From a checkpoint of a small encoder-decoder audio transcriber.
Model: 1.87M parameters, log mel input, encoder arch quartznet, encoder norm groupnorm, encoder activation relu, encoder depths [2, 4, 4], encoder widths [192, 192, 192], decoder width 128, decoder layers 8, decoder norm rmsnorm, decoder activation relu.
Training: cautious_adamw at rate 0.0015, 7600 steps, batches of 512.
Data: trained on two synthetic voices taking turns or overlapping, over music, noise or silence, 26041 training examples, 149.4 epochs.
Rows from block 2 of the text decoder, named by matrix and row number. Each number is 200 + 40 x the weight over its row's rms, rounded and kept within 0 to 999. All counts start at 0. After the name is the row's rms in percent of the matrix's.
# proj: attention output (decoder.blocks.2.attn.proj.weight, 128x128), inputs 0-127
proj.2,094,184,162,217,228,203,312,253,192,218,224,98,236,222,208,230,183,224,240,248,230,213,211,207,183,234,185,247,206,122,157,248,314,228,232,163,212,261,181,206,150,210,216,204,205,218,247,177,176,292,215,181,200,166,208,151,235,224,227,224,141,222,216,183,261,174,167,172,255,216,201,170,240,152,168,196,214,193,258,98,182,226,190,249,163,190,180,205,215,193,166,228,220,152,194,161,142,137,156,217,147,189,188,166,137,198,244,290,162,133,153,213,102,222,209,197,198,180,229,199,189,150,194,225,187,145,208,114,246
proj.3,095,145,171,178,161,197,200,129,180,171,195,233,209,195,230,185,189,228,204,222,297,188,224,187,194,113,204,190,203,247,193,218,120,171,236,246,132,220,198,189,165,208,220,232,236,252,164,222,208,156,183,166,264,178,158,249,209,152,230,288,168,174,218,232,169,286,182,171,239,184,196,198,171,265,212,108,117,154,232,268,143,118,265,207,199,107,201,220,264,201,205,233,191,233,299,199,192,177,153,188,172,228,173,187,248,143,204,226,146,174,274,221,143,225,158,239,204,210,155,212,145,199,194,220,225,182,188,252,180
proj.4,095,169,178,128,222,169,265,172,267,218,229,192,168,234,261,170,183,144,210,265,164,198,220,190,269,163,151,201,224,212,176,230,184,185,194,163,200,179,164,218,241,178,178,227,184,162,175,134,134,215,232,219,270,149,126,175,225,183,266,208,143,188,187,209,119,137,257,207,174,134,154,174,171,167,186,217,178,219,153,142,177,169,209,208,249,214,98,248,251,227,221,265,170,204,269,243,188,189,125,234,204,270,143,221,252,185,177,192,200,123,211,156,181,262,172,272,186,216,161,189,167,222,285,179,152,182,223,227,183
proj.5,105,206,116,244,166,202,224,183,194,223,196,189,229,239,197,273,223,141,199,208,201,192,116,241,190,273,225,221,209,276,234,164,209,221,165,172,122,233,216,175,238,171,174,169,195,216,218,186,176,100,160,269,212,159,156,257,196,265,130,222,217,244,139,200,124,243,159,144,240,227,170,219,186,235,195,177,238,153,242,222,242,212,181,239,155,257,188,212,288,215,93,174,212,241,173,189,205,171,194,127,223,159,200,170,194,202,197,196,241,229,159,262,222,199,216,243,259,190,128,126,197,210,174,223,182,152,228,209,287
proj.6,112,154,180,229,210,175,230,259,271,228,158,119,249,238,273,230,198,222,194,178,203,184,173,178,270,122,250,207,183,213,195,247,257,215,220,115,169,140,223,137,204,188,260,183,153,264,182,195,193,187,180,162,161,206,198,229,192,161,213,220,238,200,247,148,216,184,244,167,105,215,133,175,151,97,238,162,225,175,216,161,209,247,261,156,217,250,164,183,142,191,149,202,170,223,243,237,125,172,246,172,246,159,156,192,185,199,194,226,139,273,154,159,111,202,181,242,240,220,203,210,168,189,200,208,222,199,266,149,191
proj.7,096,209,175,176,221,284,203,202,274,171,151,211,260,167,308,209,195,226,220,158,233,167,192,164,193,130,177,165,173,146,194,176,235,142,239,184,220,212,188,219,181,212,159,187,215,165,172,183,203,193,247,231,157,230,249,182,207,197,252,176,223,226,160,215,204,150,194,173,194,253,149,159,277,244,247,131,170,166,111,208,283,200,143,93,197,224,220,302,241,204,181,176,179,213,207,199,184,274,184,208,180,191,261,163,306,264,285,179,194,224,221,226,171,198,245,171,231,181,224,174,173,200,151,156,211,149,184,258,219
proj.8,094,167,234,167,226,213,99,243,174,119,214,168,268,195,180,132,231,152,220,187,220,164,214,268,205,209,151,229,173,285,300,232,200,238,195,280,292,201,124,212,235,233,183,144,226,207,158,168,212,216,227,186,184,252,135,129,206,208,180,177,116,214,213,253,209,226,204,173,290,251,230,235,139,202,237,192,261,180,192,174,202,188,222,193,188,167,198,171,157,172,221,180,246,203,228,196,273,143,190,189,279,255,190,192,185,232,215,173,152,227,232,238,231,173,244,133,186,226,193,185,229,126,215,197,227,273,211,205,187
proj.9,088,252,162,253,192,134,258,256,189,197,188,149,241,182,276,255,193,156,248,135,139,180,171,151,201,209,195,267,198,184,195,253,203,131,218,191,182,195,168,178,141,182,240,215,243,262,113,207,201,198,199,184,192,220,194,229,149,174,211,214,200,135,151,279,236,237,258,191,222,191,160,195,240,167,289,169,338,156,177,251,187,160,143,151,159,160,211,207,204,143,269,191,195,202,159,248,177,196,185,240,235,229,167,177,171,204,137,221,237,223,252,102,236,227,164,188,205,199,203,140,226,196,144,206,185,213,189,209,162
proj.10,094,203,131,231,225,191,250,174,195,147,210,173,143,161,207,118,211,144,220,165,125,211,119,205,183,165,178,197,145,249,197,235,176,200,173,143,175,231,235,209,181,276,133,258,234,260,108,206,229,141,192,231,148,204,255,117,152,221,227,269,199,237,192,178,345,231,183,184,193,170,192,201,239,233,140,227,164,217,201,191,160,162,241,217,246,192,223,173,215,180,253,252,185,88,226,202,193,174,187,193,213,203,211,186,197,197,213,199,151,219,195,201,168,163,217,251,213,139,156,118,228,160,251,197,167,163,210,165,187
proj.11,104,157,125,257,239,171,202,204,129,198,199,268,190,192,255,221,231,190,185,182,198,238,213,110,185,147,181,184,198,114,175,184,214,251,187,189,147,146,226,209,163,181,153,261,181,220,248,258,209,151,251,169,209,219,181,193,194,179,223,202,190,218,164,287,263,261,240,199,218,228,242,214,188,196,186,221,264,182,109,151,196,259,206,280,156,334,172,247,148,188,195,158,167,211,247,184,172,116,226,222,188,168,224,133,176,186,201,176,185,207,125,186,154,241,234,166,217,191,179,167,233,139,260,219,245,220,209,176,251
proj.12,091,190,105,154,150,200,195,219,225,182,234,248,242,212,118,216,242,214,252,169,274,224,180,114,171,227,210,247,167,176,218,134,219,255,224,267,238,201,172,205,239,215,219,161,227,173,215,191,255,259,207,210,210,136,218,192,192,235,217,216,200,174,226,112,143,178,242,185,198,230,214,182,217,153,194,211,291,127,226,177,274,255,266,149,221,158,133,209,236,159,158,263,209,224,157,252,163,188,244,240,122,202,196,218,220,162,294,159,217,273,200,219,156,188,219,267,257,217,164,147,186,213,184,151,176,171,197,189,209
proj.13,100,280,193,178,186,201,198,191,209,208,274,164,235,160,187,189,207,133,209,240,241,224,196,247,252,205,219,229,114,200,221,143,192,120,216,143,158,191,156,228,183,140,120,171,157,201,160,140,212,229,192,234,164,254,227,225,230,266,182,231,179,188,219,195,169,215,334,205,234,217,228,208,154,154,230,225,164,175,201,263,141,160,180,223,178,153,216,173,206,265,190,192,200,165,160,192,264,241,182,255,66,232,164,237,159,162,133,207,221,206,196,151,222,171,244,163,209,194,167,222,177,187,184,162,252,225,160,287,234
proj.14,102,271,207,220,138,260,193,128,204,142,130,215,227,235,164,232,213,186,177,279,214,192,194,225,238,267,276,159,252,189,130,181,231,158,204,184,201,265,266,155,163,209,150,228,174,252,235,170,298,268,213,220,241,210,170,173,213,249,218,216,142,165,162,198,158,262,166,231,185,142,236,226,269,120,195,184,214,191,266,240,202,208,198,187,273,165,216,178,244,162,191,187,242,200,193,208,191,200,104,213,222,248,216,159,237,181,184,228,202,177,242,130,190,174,206,207,190,242,219,211,127,223,252,199,239,287,157,209,152
proj.15,088,205,305,243,236,201,218,250,154,191,172,238,290,150,168,254,230,281,263,240,219,216,207,204,173,194,209,237,203,223,223,232,193,179,291,275,196,177,216,242,186,144,158,160,222,195,205,189,222,219,215,195,124,121,212,182,216,189,146,236,147,219,225,215,205,200,184,212,192,215,231,158,160,203,144,131,228,225,189,182,202,134,280,180,173,231,151,208,234,218,232,150,176,87,170,185,171,203,200,240,201,169,250,296,232,208,166,234,215,283,251,244,237,230,199,212,236,111,164,189,190,203,208,232,182,113,240,195,223
proj.16,081,90,222,295,229,196,147,227,180,151,289,253,199,243,250,233,229,144,247,204,155,228,230,271,178,279,200,227,166,224,187,186,149,256,170,159,229,167,217,197,212,136,197,195,193,202,198,182,215,205,196,216,233,149,166,210,232,164,186,255,244,166,201,162,215,254,190,202,180,220,219,123,207,153,221,217,228,155,217,182,216,179,214,163,212,145,209,227,196,224,181,218,151,187,200,196,143,204,86,245,250,235,185,150,247,177,168,244,242,176,137,172,291,174,262,148,232,223,186,266,200,247,196,288,181,260,130,214,200
proj.17,107,166,188,252,276,180,190,182,196,290,191,210,179,219,170,164,219,262,154,190,178,279,204,176,100,206,181,214,286,166,216,163,189,228,194,155,183,251,220,136,173,169,266,218,211,80,157,175,141,238,204,276,236,208,247,235,173,173,169,183,236,229,140,172,209,169,159,188,154,249,237,235,156,240,196,189,120,169,231,164,127,243,210,219,239,204,164,196,195,263,198,251,191,196,258,247,257,196,215,164,217,202,218,209,127,166,227,207,159,214,198,265,242,180,234,168,189,155,174,214,168,235,263,208,172,251,252,159,258
proj.18,105,256,150,248,302,143,264,192,222,216,138,237,227,203,226,283,211,160,229,151,188,156,215,201,224,203,256,225,185,170,238,240,122,233,270,283,242,210,199,250,193,208,177,214,245,281,220,127,171,171,159,225,214,184,179,250,210,171,250,145,270,177,224,197,197,187,198,182,205,224,173,211,176,237,239,227,226,223,159,156,184,166,237,205,257,230,184,233,215,245,168,111,198,193,140,235,128,229,153,169,162,243,232,185,203,231,271,182,169,205,235,213,269,179,259,173,255,155,281,203,150,124,202,194,224,161,181,177,232
proj.19,101,207,130,190,192,253,263,222,158,161,208,193,172,281,141,156,277,237,191,219,194,195,221,195,185,169,210,243,276,180,230,244,169,219,153,247,263,144,181,183,184,180,231,206,157,209,150,154,184,281,179,169,195,263,157,170,198,195,218,227,242,188,193,186,122,161,230,210,252,152,278,231,208,232,89,207,217,254,115,209,137,187,192,225,250,192,191,233,150,124,112,245,126,175,210,193,198,127,186,183,157,150,248,209,233,263,157,200,196,236,233,203,184,169,237,151,211,158,159,198,202,148,228,224,164,195,240,171,190
proj.20,103,181,148,242,260,234,248,158,143,192,165,143,200,182,172,221,252,245,199,122,224,248,140,148,233,234,226,200,209,208,196,255,162,224,198,253,227,166,185,219,204,200,218,174,234,136,164,207,209,210,122,127,308,126,197,185,156,204,203,188,163,145,124,204,214,185,144,225,291,170,210,198,231,225,205,188,151,127,226,306,141,135,187,261,179,219,181,210,341,201,176,258,195,182,170,162,219,218,151,194,225,230,194,254,210,203,234,234,195,203,220,206,195,192,237,201,199,231,154,195,183,126,177,218,239,199,218,178,163
proj.21,099,286,198,286,217,186,218,251,174,245,256,233,229,200,198,136,232,234,186,181,195,209,228,216,171,196,159,232,274,192,181,150,291,289,200,179,149,175,196,200,166,158,177,215,212,207,270,224,226,173,196,240,171,133,201,220,171,219,197,178,186,201,237,202,231,215,225,191,231,183,213,216,104,187,138,133,214,299,216,142,209,175,228,185,85,226,223,194,179,259,201,201,203,145,224,246,170,155,160,171,186,255,258,276,149,149,237,218,190,162,237,205,171,132,249,193,161,161,164,231,172,163,159,230,269,136,197,172,158
proj.22,098,193,249,220,170,239,231,194,266,133,142,209,234,222,200,225,174,217,222,155,220,132,163,132,229,184,191,253,108,246,173,169,176,169,192,195,223,223,154,189,165,191,197,207,222,189,169,164,150,169,225,267,198,156,223,163,160,248,195,172,198,275,231,186,154,214,243,221,128,259,174,255,201,153,208,219,242,163,194,195,275,191,170,201,170,239,201,144,255,116,214,116,168,192,171,212,175,154,213,99,216,172,215,231,184,264,189,222,150,193,148,261,267,156,181,222,135,144,194,225,141,188,168,231,225,251,286,193,268
proj.23,097,184,199,225,262,214,134,253,213,214,135,180,251,179,264,203,204,181,173,180,173,203,222,255,200,162,164,188,250,209,156,199,269,165,198,234,297,235,275,101,195,170,253,244,244,229,210,281,237,219,151,142,163,191,225,149,223,131,159,235,121,206,242,252,174,210,159,250,236,201,204,160,227,156,190,175,164,208,180,226,164,121,152,240,195,223,240,208,194,182,286,191,181,257,201,242,250,196,151,252,195,294,230,183,265,215,173,162,154,159,211,237,217,234,242,209,179,211,203,144,166,261,137,229,210,216,208,168,205
proj.24,100,174,172,271,166,254,279,205,239,259,254,249,169,180,143,197,154,247,170,179,226,169,213,155,167,177,176,182,203,252,242,183,174,194,147,260,176,186,259,126,147,210,210,208,188,251,176,110,214,259,228,191,260,222,284,235,248,208,217,192,187,213,260,273,148,215,185,218,235,197,239,195,235,150,212,248,154,150,194,224,159,204,193,224,243,167,181,103,180,233,227,166,167,237,149,193,175,283,261,210,236,178,235,228,260,244,185,196,263,133,238,210,219,201,185,251,202,166,184,179,246,245,225,213,134,287,189,214,163
proj.25,094,173,176,221,207,236,200,164,257,204,226,219,175,177,223,189,164,290,172,301,142,190,253,169,229,185,110,208,220,176,208,203,198,150,197,203,182,196,162,261,212,250,197,246,253,173,201,259,146,239,196,150,155,185,148,170,198,232,238,197,170,241,209,229,216,165,150,183,201,293,230,185,176,199,230,196,215,159,235,173,246,109,148,279,205,207,170,290,207,208,240,178,160,158,160,274,225,201,275,227,220,175,192,172,282,253,176,168,237,236,199,256,207,188,145,253,211,261,260,201,260,247,193,168,184,229,146,231,122
proj.26,088,157,64,213,268,195,149,203,179,216,238,180,191,227,307,158,202,180,184,172,152,221,187,175,203,236,213,170,275,275,247,193,243,232,178,190,205,194,155,253,140,171,199,261,159,149,273,213,167,224,228,225,182,204,225,120,163,237,207,194,240,229,172,176,210,246,229,243,110,229,201,213,223,167,171,307,157,161,191,184,161,152,173,179,177,217,130,208,258,172,247,187,231,172,182,206,238,164,178,203,249,160,238,143,177,208,148,230,205,198,155,228,153,205,144,182,231,204,269,194,217,119,191,198,225,117,182,209,196
proj.27,109,180,180,242,244,178,205,260,202,237,169,173,182,214,245,240,164,191,217,187,199,184,214,181,188,181,220,274,199,208,261,161,139,205,302,225,178,125,202,181,141,140,153,137,210,219,238,255,230,234,144,234,177,172,181,212,166,183,206,139,239,130,143,205,252,185,289,187,179,224,211,153,235,163,190,277,210,213,202,208,200,241,197,207,232,205,312,301,170,245,232,167,226,255,178,197,197,166,183,229,192,137,210,232,247,111,229,174,194,223,186,242,197,215,286,232,197,109,238,178,248,132,240,229,199,192,244,156,219
proj.28,101,238,161,207,276,195,252,179,174,187,237,180,116,259,240,202,199,213,251,230,169,262,218,172,241,150,173,221,189,251,176,166,239,187,152,229,222,245,188,208,256,224,264,255,229,191,251,193,259,262,211,179,237,233,248,197,193,130,174,327,235,188,88,220,189,289,259,226,225,242,208,198,216,173,247,202,213,177,200,163,158,205,209,159,263,215,174,150,193,187,263,147,265,236,170,152,129,178,148,205,218,199,257,226,170,228,213,236,235,212,168,187,144,221,182,202,215,225,269,190,221,203,149,275,194,143,186,235,209
proj.29,104,160,201,149,211,247,179,188,193,261,199,127,189,245,216,170,214,238,167,258,251,249,234,227,264,248,229,221,291,134,137,225,244,166,205,191,280,236,194,153,153,220,212,227,316,244,241,144,185,200,172,194,140,169,109,167,213,241,202,201,213,138,151,264,142,133,214,180,162,168,180,185,133,240,168,181,207,226,196,200,234,204,235,178,212,247,235,250,234,172,149,233,205,180,184,152,121,216,151,209,253,233,218,192,184,216,167,197,130,172,246,195,204,178,207,215,204,220,193,182,191,214,277,274,176,160,145,259,163
proj.30,109,186,234,259,250,152,220,216,129,237,216,236,177,207,231,116,257,199,238,176,213,166,224,193,235,175,220,194,179,207,254,157,220,253,298,256,187,159,252,204,201,161,181,268,243,159,183,209,165,177,225,191,184,145,243,144,185,221,256,287,186,191,152,142,239,225,236,201,251,257,185,248,279,158,256,229,228,139,272,210,188,216,232,240,223,226,214,117,143,174,210,150,218,215,165,226,162,265,136,261,226,212,220,214,264,177,180,264,182,146,226,219,161,185,234,229,206,163,260,97,228,187,227,215,200,213,174,194,205
proj.31,102,185,185,207,228,197,183,193,173,203,117,134,131,205,184,207,231,232,271,224,143,231,174,174,212,163,181,215,240,283,286,130,217,235,280,215,195,186,172,225,211,188,247,262,182,182,238,223,179,223,157,267,285,242,252,142,154,222,214,122,225,186,178,156,225,174,236,192,177,199,182,253,142,143,211,163,200,196,206,229,175,136,181,170,153,185,186,185,201,248,197,187,135,158,260,144,141,197,289,231,206,198,237,241,167,155,257,210,182,243,220,206,274,204,265,195,163,225,111,200,182,220,239,189,128,174,205,148,151
proj.32,089,174,197,199,225,179,256,185,198,257,218,172,216,189,270,196,178,174,215,216,178,177,133,140,216,153,261,184,213,270,148,173,229,198,167,176,188,164,284,167,226,208,148,207,184,286,257,189,247,301,267,192,235,210,215,253,171,187,202,154,191,207,167,169,212,192,166,196,237,275,224,201,210,160,214,252,185,210,205,204,200,150,144,117,219,172,214,195,235,61,343,166,187,133,192,215,233,155,172,168,232,233,163,205,209,185,169,236,191,151,158,224,151,262,166,204,243,245,184,249,184,245,199,165,233,162,193,191,206
proj.33,095,190,223,199,251,223,260,128,275,72,248,151,260,196,173,243,123,225,156,197,216,157,175,236,262,179,267,179,193,164,203,223,237,223,168,183,208,232,255,187,252,183,147,150,239,243,259,216,189,194,245,215,156,192,141,195,257,167,308,165,194,241,251,172,199,260,277,197,203,255,259,206,178,202,209,142,178,172,203,239,191,145,167,235,241,200,151,122,265,190,227,132,171,195,192,139,226,211,212,210,215,213,171,191,215,155,212,259,196,256,190,142,200,232,174,189,244,255,210,160,206,243,182,186,217,186,149,184,177
proj.34,102,229,136,239,208,207,240,142,175,189,145,191,191,162,230,213,192,157,202,172,254,253,193,224,193,143,137,273,210,220,242,191,247,238,183,238,208,149,263,161,205,187,172,154,178,203,236,128,162,211,193,211,177,177,207,243,204,263,174,238,212,140,156,236,198,258,187,213,250,211,208,164,216,217,193,123,215,143,216,229,101,243,230,168,170,197,304,182,153,178,120,158,277,190,189,237,246,171,209,227,214,224,286,124,243,152,216,204,194,243,194,260,180,179,286,250,268,200,262,206,194,124,200,201,214,182,255,169,244
proj.35,098,165,130,200,204,209,140,244,226,197,172,230,106,146,265,207,139,218,174,220,206,212,157,174,179,256,199,158,213,172,220,267,168,186,177,303,223,224,213,218,254,155,231,240,124,223,211,183,202,171,226,208,245,138,140,90,233,201,138,207,205,202,267,169,168,110,220,216,213,184,278,252,188,243,141,194,163,253,223,269,212,244,187,218,248,246,215,291,211,203,212,231,248,144,136,142,272,204,235,181,205,192,189,203,202,256,163,176,153,212,230,197,190,231,203,127,222,207,190,171,208,224,210,268,184,177,230,207,218
proj.36,099,179,251,187,143,154,213,184,215,171,219,201,158,232,201,146,180,236,182,284,165,218,215,193,223,152,231,155,183,231,145,168,229,182,220,154,195,181,252,172,189,250,212,233,167,239,222,195,121,99,244,163,145,151,213,125,176,233,213,169,194,173,266,190,201,235,256,169,178,177,135,209,184,252,125,231,184,199,168,239,182,194,158,203,192,190,278,189,181,139,189,211,129,191,229,146,181,178,171,176,244,311,207,184,250,192,233,190,292,207,287,219,206,183,158,180,132,197,235,172,201,215,144,208,193,233,245,294,115
proj.37,096,150,133,263,215,217,250,180,206,229,204,172,176,212,204,221,227,153,241,123,184,214,217,206,187,271,169,214,185,323,177,194,145,181,167,185,174,174,219,139,167,231,227,230,211,183,215,187,211,233,267,152,180,206,107,143,180,296,271,218,180,207,207,225,132,235,251,283,124,197,166,217,178,259,211,211,192,182,170,200,166,176,173,228,173,229,188,181,118,268,210,183,217,194,218,222,224,255,157,180,142,207,170,174,240,240,166,252,206,182,222,203,187,195,191,174,293,219,225,266,184,341,230,189,211,185,204,226,224
proj.38,103,243,242,203,168,185,151,223,189,312,262,274,273,175,212,197,170,205,185,182,226,185,221,180,132,157,196,191,223,129,182,155,234,241,187,237,255,195,162,250,207,233,196,230,136,200,214,215,296,210,185,247,178,188,183,225,155,228,151,211,179,197,187,162,220,227,300,216,302,184,287,253,170,247,188,183,113,161,146,120,174,250,186,216,221,194,204,221,206,145,245,231,234,182,175,218,245,169,157,138,136,163,132,141,216,203,204,185,217,151,216,133,160,233,249,195,221,221,199,257,181,199,178,200,196,178,254,231,172
proj.39,109,195,228,257,194,210,214,219,240,204,200,177,238,273,204,232,147,194,192,215,106,89,210,191,268,181,292,170,203,201,197,276,104,167,203,244,213,227,182,207,179,210,158,190,180,202,284,243,213,248,178,178,201,124,161,170,205,173,279,200,135,217,208,275,180,194,181,242,215,186,156,191,246,234,235,203,307,147,169,198,192,184,182,219,125,229,211,203,124,200,214,145,179,285,221,177,143,222,173,211,257,234,224,167,217,221,145,247,168,169,215,207,212,255,221,170,248,192,224,274,238,220,144,209,192,182,152,240,204
proj.40,099,277,245,200,264,209,198,222,238,156,99,154,221,237,181,155,307,171,139,165,180,174,220,228,124,159,176,152,190,192,197,208,196,210,224,192,204,182,144,188,153,237,221,195,204,201,246,176,189,236,214,191,233,240,171,200,180,176,171,204,310,174,197,155,265,204,239,223,176,216,216,140,186,138,247,207,231,128,205,239,170,157,256,198,206,187,217,139,153,234,239,187,197,166,182,184,130,154,244,198,191,168,221,199,171,181,222,260,190,265,183,301,193,168,192,205,203,138,211,218,233,198,262,260,131,241,308,199,270
proj.41,098,201,243,205,169,167,257,262,238,207,143,203,128,179,147,255,211,131,227,229,288,238,285,188,164,224,240,178,170,230,253,120,201,207,158,216,206,201,189,223,185,146,155,187,171,210,175,296,188,194,173,211,147,284,215,196,229,245,176,154,216,206,265,170,236,199,112,121,185,175,211,178,173,224,183,146,198,203,239,167,277,100,193,205,129,220,245,206,246,223,221,234,198,207,119,215,159,195,185,161,198,213,178,223,213,220,205,127,187,180,150,202,164,210,173,152,172,227,257,261,183,235,188,200,230,207,119,222,138
proj.42,108,173,210,188,150,228,181,172,201,223,234,234,171,207,190,186,160,222,211,223,223,241,226,204,199,232,228,131,183,275,153,208,212,122,163,253,184,192,271,216,201,231,140,224,214,198,202,214,231,218,159,137,192,241,264,181,189,241,236,264,302,199,201,186,140,179,306,119,274,158,188,236,218,187,251,198,270,219,224,230,204,232,232,238,246,192,190,221,237,170,239,204,131,173,250,221,253,244,121,168,224,253,181,133,226,187,178,168,182,155,216,114,184,245,209,174,236,297,169,237,242,152,176,140,224,209,170,239,138
proj.43,100,259,156,226,174,213,227,229,192,181,199,211,134,264,247,166,202,271,199,202,286,197,224,148,262,246,236,199,260,170,213,204,223,283,204,233,188,121,165,243,248,182,161,220,206,134,124,258,151,258,209,242,214,173,230,139,161,201,215,176,214,110,229,235,191,214,212,147,154,195,206,222,217,183,238,154,194,220,211,192,189,154,202,261,254,164,176,222,171,203,234,113,128,202,175,173,159,139,129,183,159,217,206,235,158,151,243,219,150,186,224,254,220,221,160,259,257,149,177,148,215,147,234,234,205,213,196,143,278
proj.90,110,189,139,220,183,144,243,270,226,212,185,246,105,224,185,182,212,283,203,181,225,177,161,215,213,215,167,281,225,228,225,168,274,178,155,198,229,184,225,299,233,160,177,198,216,150,239,176,166,201,233,180,177,114,206,187,177,158,258,196,207,199,205,185,212,139,189,280,212,203,228,170,177,105,254,96,186,160,129,212,144,180,197,145,150,215,225,227,181,178,106,181,184,172,130,223,172,151,195,264,205,225,197,215,188,186,227,132,192,193,206,179,112,248,227,170,165,157,198,222,167,227,198,177,162,265,244,157,203
proj.91,100,221,191,204,178,207,267,142,174,221,186,221,222,216,204,183,134,186,211,189,155,146,168,200,175,245,180,136,200,230,203,209,145,176,227,266,296,214,243,152,184,186,146,175,176,283,192,252,197,145,278,207,181,247,129,267,233,241,193,232,188,201,200,217,183,218,260,205,328,188,261,241,208,174,192,161,176,196,212,272,210,207,250,179,202,179,206,261,175,168,155,199,130,251,155,253,155,284,249,133,212,201,211,189,114,287,262,217,205,169,227,252,244,132,207,209,233,194,193,181,209,227,234,187,231,232,239,191,230
proj.92,088,148,158,200,97,215,272,200,203,227,186,153,254,167,220,179,246,238,250,228,215,214,160,211,135,228,170,209,261,187,132,204,186,180,190,230,214,240,208,214,209,201,191,148,135,214,209,253,208,177,235,229,145,257,224,191,194,233,221,155,246,245,228,271,256,165,239,122,190,241,220,141,235,246,174,151,225,181,192,214,205,217,145,196,179,214,117,163,230,161,221,268,158,246,229,120,124,251,230,314,209,171,218,222,192,145,230,168,262,162,203,150,141,208,155,252,211,244,207,265,219,169,193,164,184,142,232,169,216
proj.93,092,227,227,249,266,221,153,275,206,194,154,237,248,198,187,147,111,240,157,244,236,200,168,193,217,224,231,174,233,156,167,210,270,134,160,233,159,209,231,246,207,245,216,136,227,135,136,166,158,128,200,218,227,221,186,235,220,201,244,240,270,208,245,191,195,209,318,183,175,153,179,198,294,135,225,198,197,214,147,157,178,185,150,196,225,201,227,259,154,270,247,185,108,181,129,184,229,197,224,248,179,147,146,251,242,227,240,169,206,169,206,164,176,171,198,194,238,183,159,229,188,225,212,150,157,216,168,228,152
proj.94,094,164,174,228,191,235,302,185,226,125,167,140,252,165,198,268,218,175,266,204,234,186,178,190,179,201,281,205,228,209,176,174,194,165,234,192,221,223,142,237,188,132,225,179,175,248,223,186,207,227,154,208,176,202,213,129,259,140,152,206,241,149,232,223,243,236,232,213,154,210,159,245,198,226,130,149,230,203,116,186,187,205,173,314,246,209,205,199,273,170,158,112,185,177,156,257,169,164,167,158,222,222,209,317,170,195,211,270,159,207,236,192,157,193,227,253,200,132,179,186,198,200,199,185,178,223,146,137,226
proj.95,094,227,150,199,235,210,256,202,137,209,213,217,172,293,211,204,259,249,267,204,205,195,178,291,162,163,218,216,161,271,154,226,161,147,189,244,165,122,193,190,210,249,220,222,296,136,175,228,138,215,197,212,209,137,291,145,178,198,171,153,244,294,221,189,207,212,227,183,187,169,151,205,219,193,166,177,162,159,262,219,226,142,190,170,235,255,179,206,221,207,86,211,169,202,149,250,188,187,221,198,204,251,255,221,248,201,266,281,189,197,220,168,264,177,219,253,193,210,192,168,199,217,197,188,199,205,244,136,264
proj.96,087,162,192,178,186,249,185,181,222,212,189,210,128,203,130,145,212,311,294,192,195,255,177,224,200,228,204,206,170,265,248,179,199,167,188,160,212,223,172,242,241,202,273,221,154,200,223,203,188,111,172,203,216,198,270,194,220,93,207,174,180,148,187,209,169,211,145,224,322,222,293,193,181,179,204,95,205,237,237,205,202,243,232,141,138,258,246,230,221,160,202,244,185,273,267,143,188,220,181,232,226,213,208,196,239,209,153,208,213,186,212,195,172,202,139,244,270,215,170,148,184,195,150,197,183,205,184,239,216
proj.97,088,192,226,194,223,203,249,194,213,183,241,273,131,163,257,144,184,273,210,124,215,201,164,226,171,119,165,299,235,199,260,158,168,188,243,194,216,268,196,181,203,188,153,202,170,86,218,200,210,200,216,189,258,165,202,213,264,177,146,171,254,199,177,202,205,183,148,232,264,202,269,196,105,183,187,194,165,285,197,206,291,184,180,170,154,184,227,210,210,240,186,152,204,228,280,229,146,252,179,241,170,178,128,221,169,213,189,235,166,176,260,250,214,154,162,206,196,258,195,136,220,165,173,206,152,200,179,202,250
proj.98,109,198,221,161,237,165,182,179,270,209,279,230,163,115,153,146,196,263,178,244,202,207,143,217,162,211,170,179,161,267,181,213,159,171,182,211,196,271,242,184,96,267,202,206,125,152,114,195,211,245,219,195,160,218,189,190,160,195,202,137,204,198,216,209,134,188,155,140,105,157,205,186,192,190,190,242,68,212,258,227,163,223,218,208,222,185,197,198,170,172,262,248,179,185,241,209,244,194,193,227,189,146,151,209,237,262,230,138,190,254,285,202,265,179,186,177,197,243,163,174,247,212,175,239,175,210,206,218,163
proj.99,105,186,188,213,184,277,198,257,189,209,188,217,189,182,262,242,188,186,235,160,190,202,261,302,225,176,241,183,187,239,169,129,276,180,199,197,214,236,216,131,214,210,234,175,137,213,295,196,198,182,211,205,169,171,207,167,164,203,224,241,199,179,249,206,181,164,214,228,199,161,165,210,218,194,175,237,95,236,205,189,188,101,191,163,178,145,238,273,158,305,49,159,175,165,145,220,169,237,147,198,199,257,196,231,236,238,220,205,287,198,216,184,154,246,161,232,168,228,182,176,192,182,191,165,222,204,127,202,211
proj.100,088,153,206,218,208,185,263,183,280,237,163,212,190,185,123,273,209,162,150,147,257,219,194,190,226,177,171,192,252,132,225,224,289,225,136,242,228,233,210,210,124,222,98,203,231,232,213,186,215,283,240,228,228,219,200,206,178,189,230,224,227,177,218,202,152,293,260,167,245,129,189,253,155,233,193,205,202,157,242,242,244,186,163,200,291,249,248,192,233,189,227,202,205,172,250,214,246,188,190,240,171,191,163,275,205,292,217,168,222,225,134,191,220,237,167,252,135,196,149,215,239,183,203,121,206,195,183,241,199
proj.101,099,147,220,167,169,236,195,202,253,181,224,247,202,212,199,141,208,218,188,186,236,196,190,283,229,226,248,234,158,160,137,130,159,175,235,295,122,232,221,168,220,197,178,216,178,274,119,291,273,163,226,188,141,180,234,233,233,253,208,294,236,207,193,217,124,236,168,131,183,150,237,229,217,235,113,193,243,204,181,203,245,169,257,210,177,180,204,191,147,230,271,206,282,177,200,162,201,238,226,229,222,136,124,210,163,219,216,127,202,186,278,232,181,197,181,163,214,220,193,214,176,187,187,183,191,197,202,256,157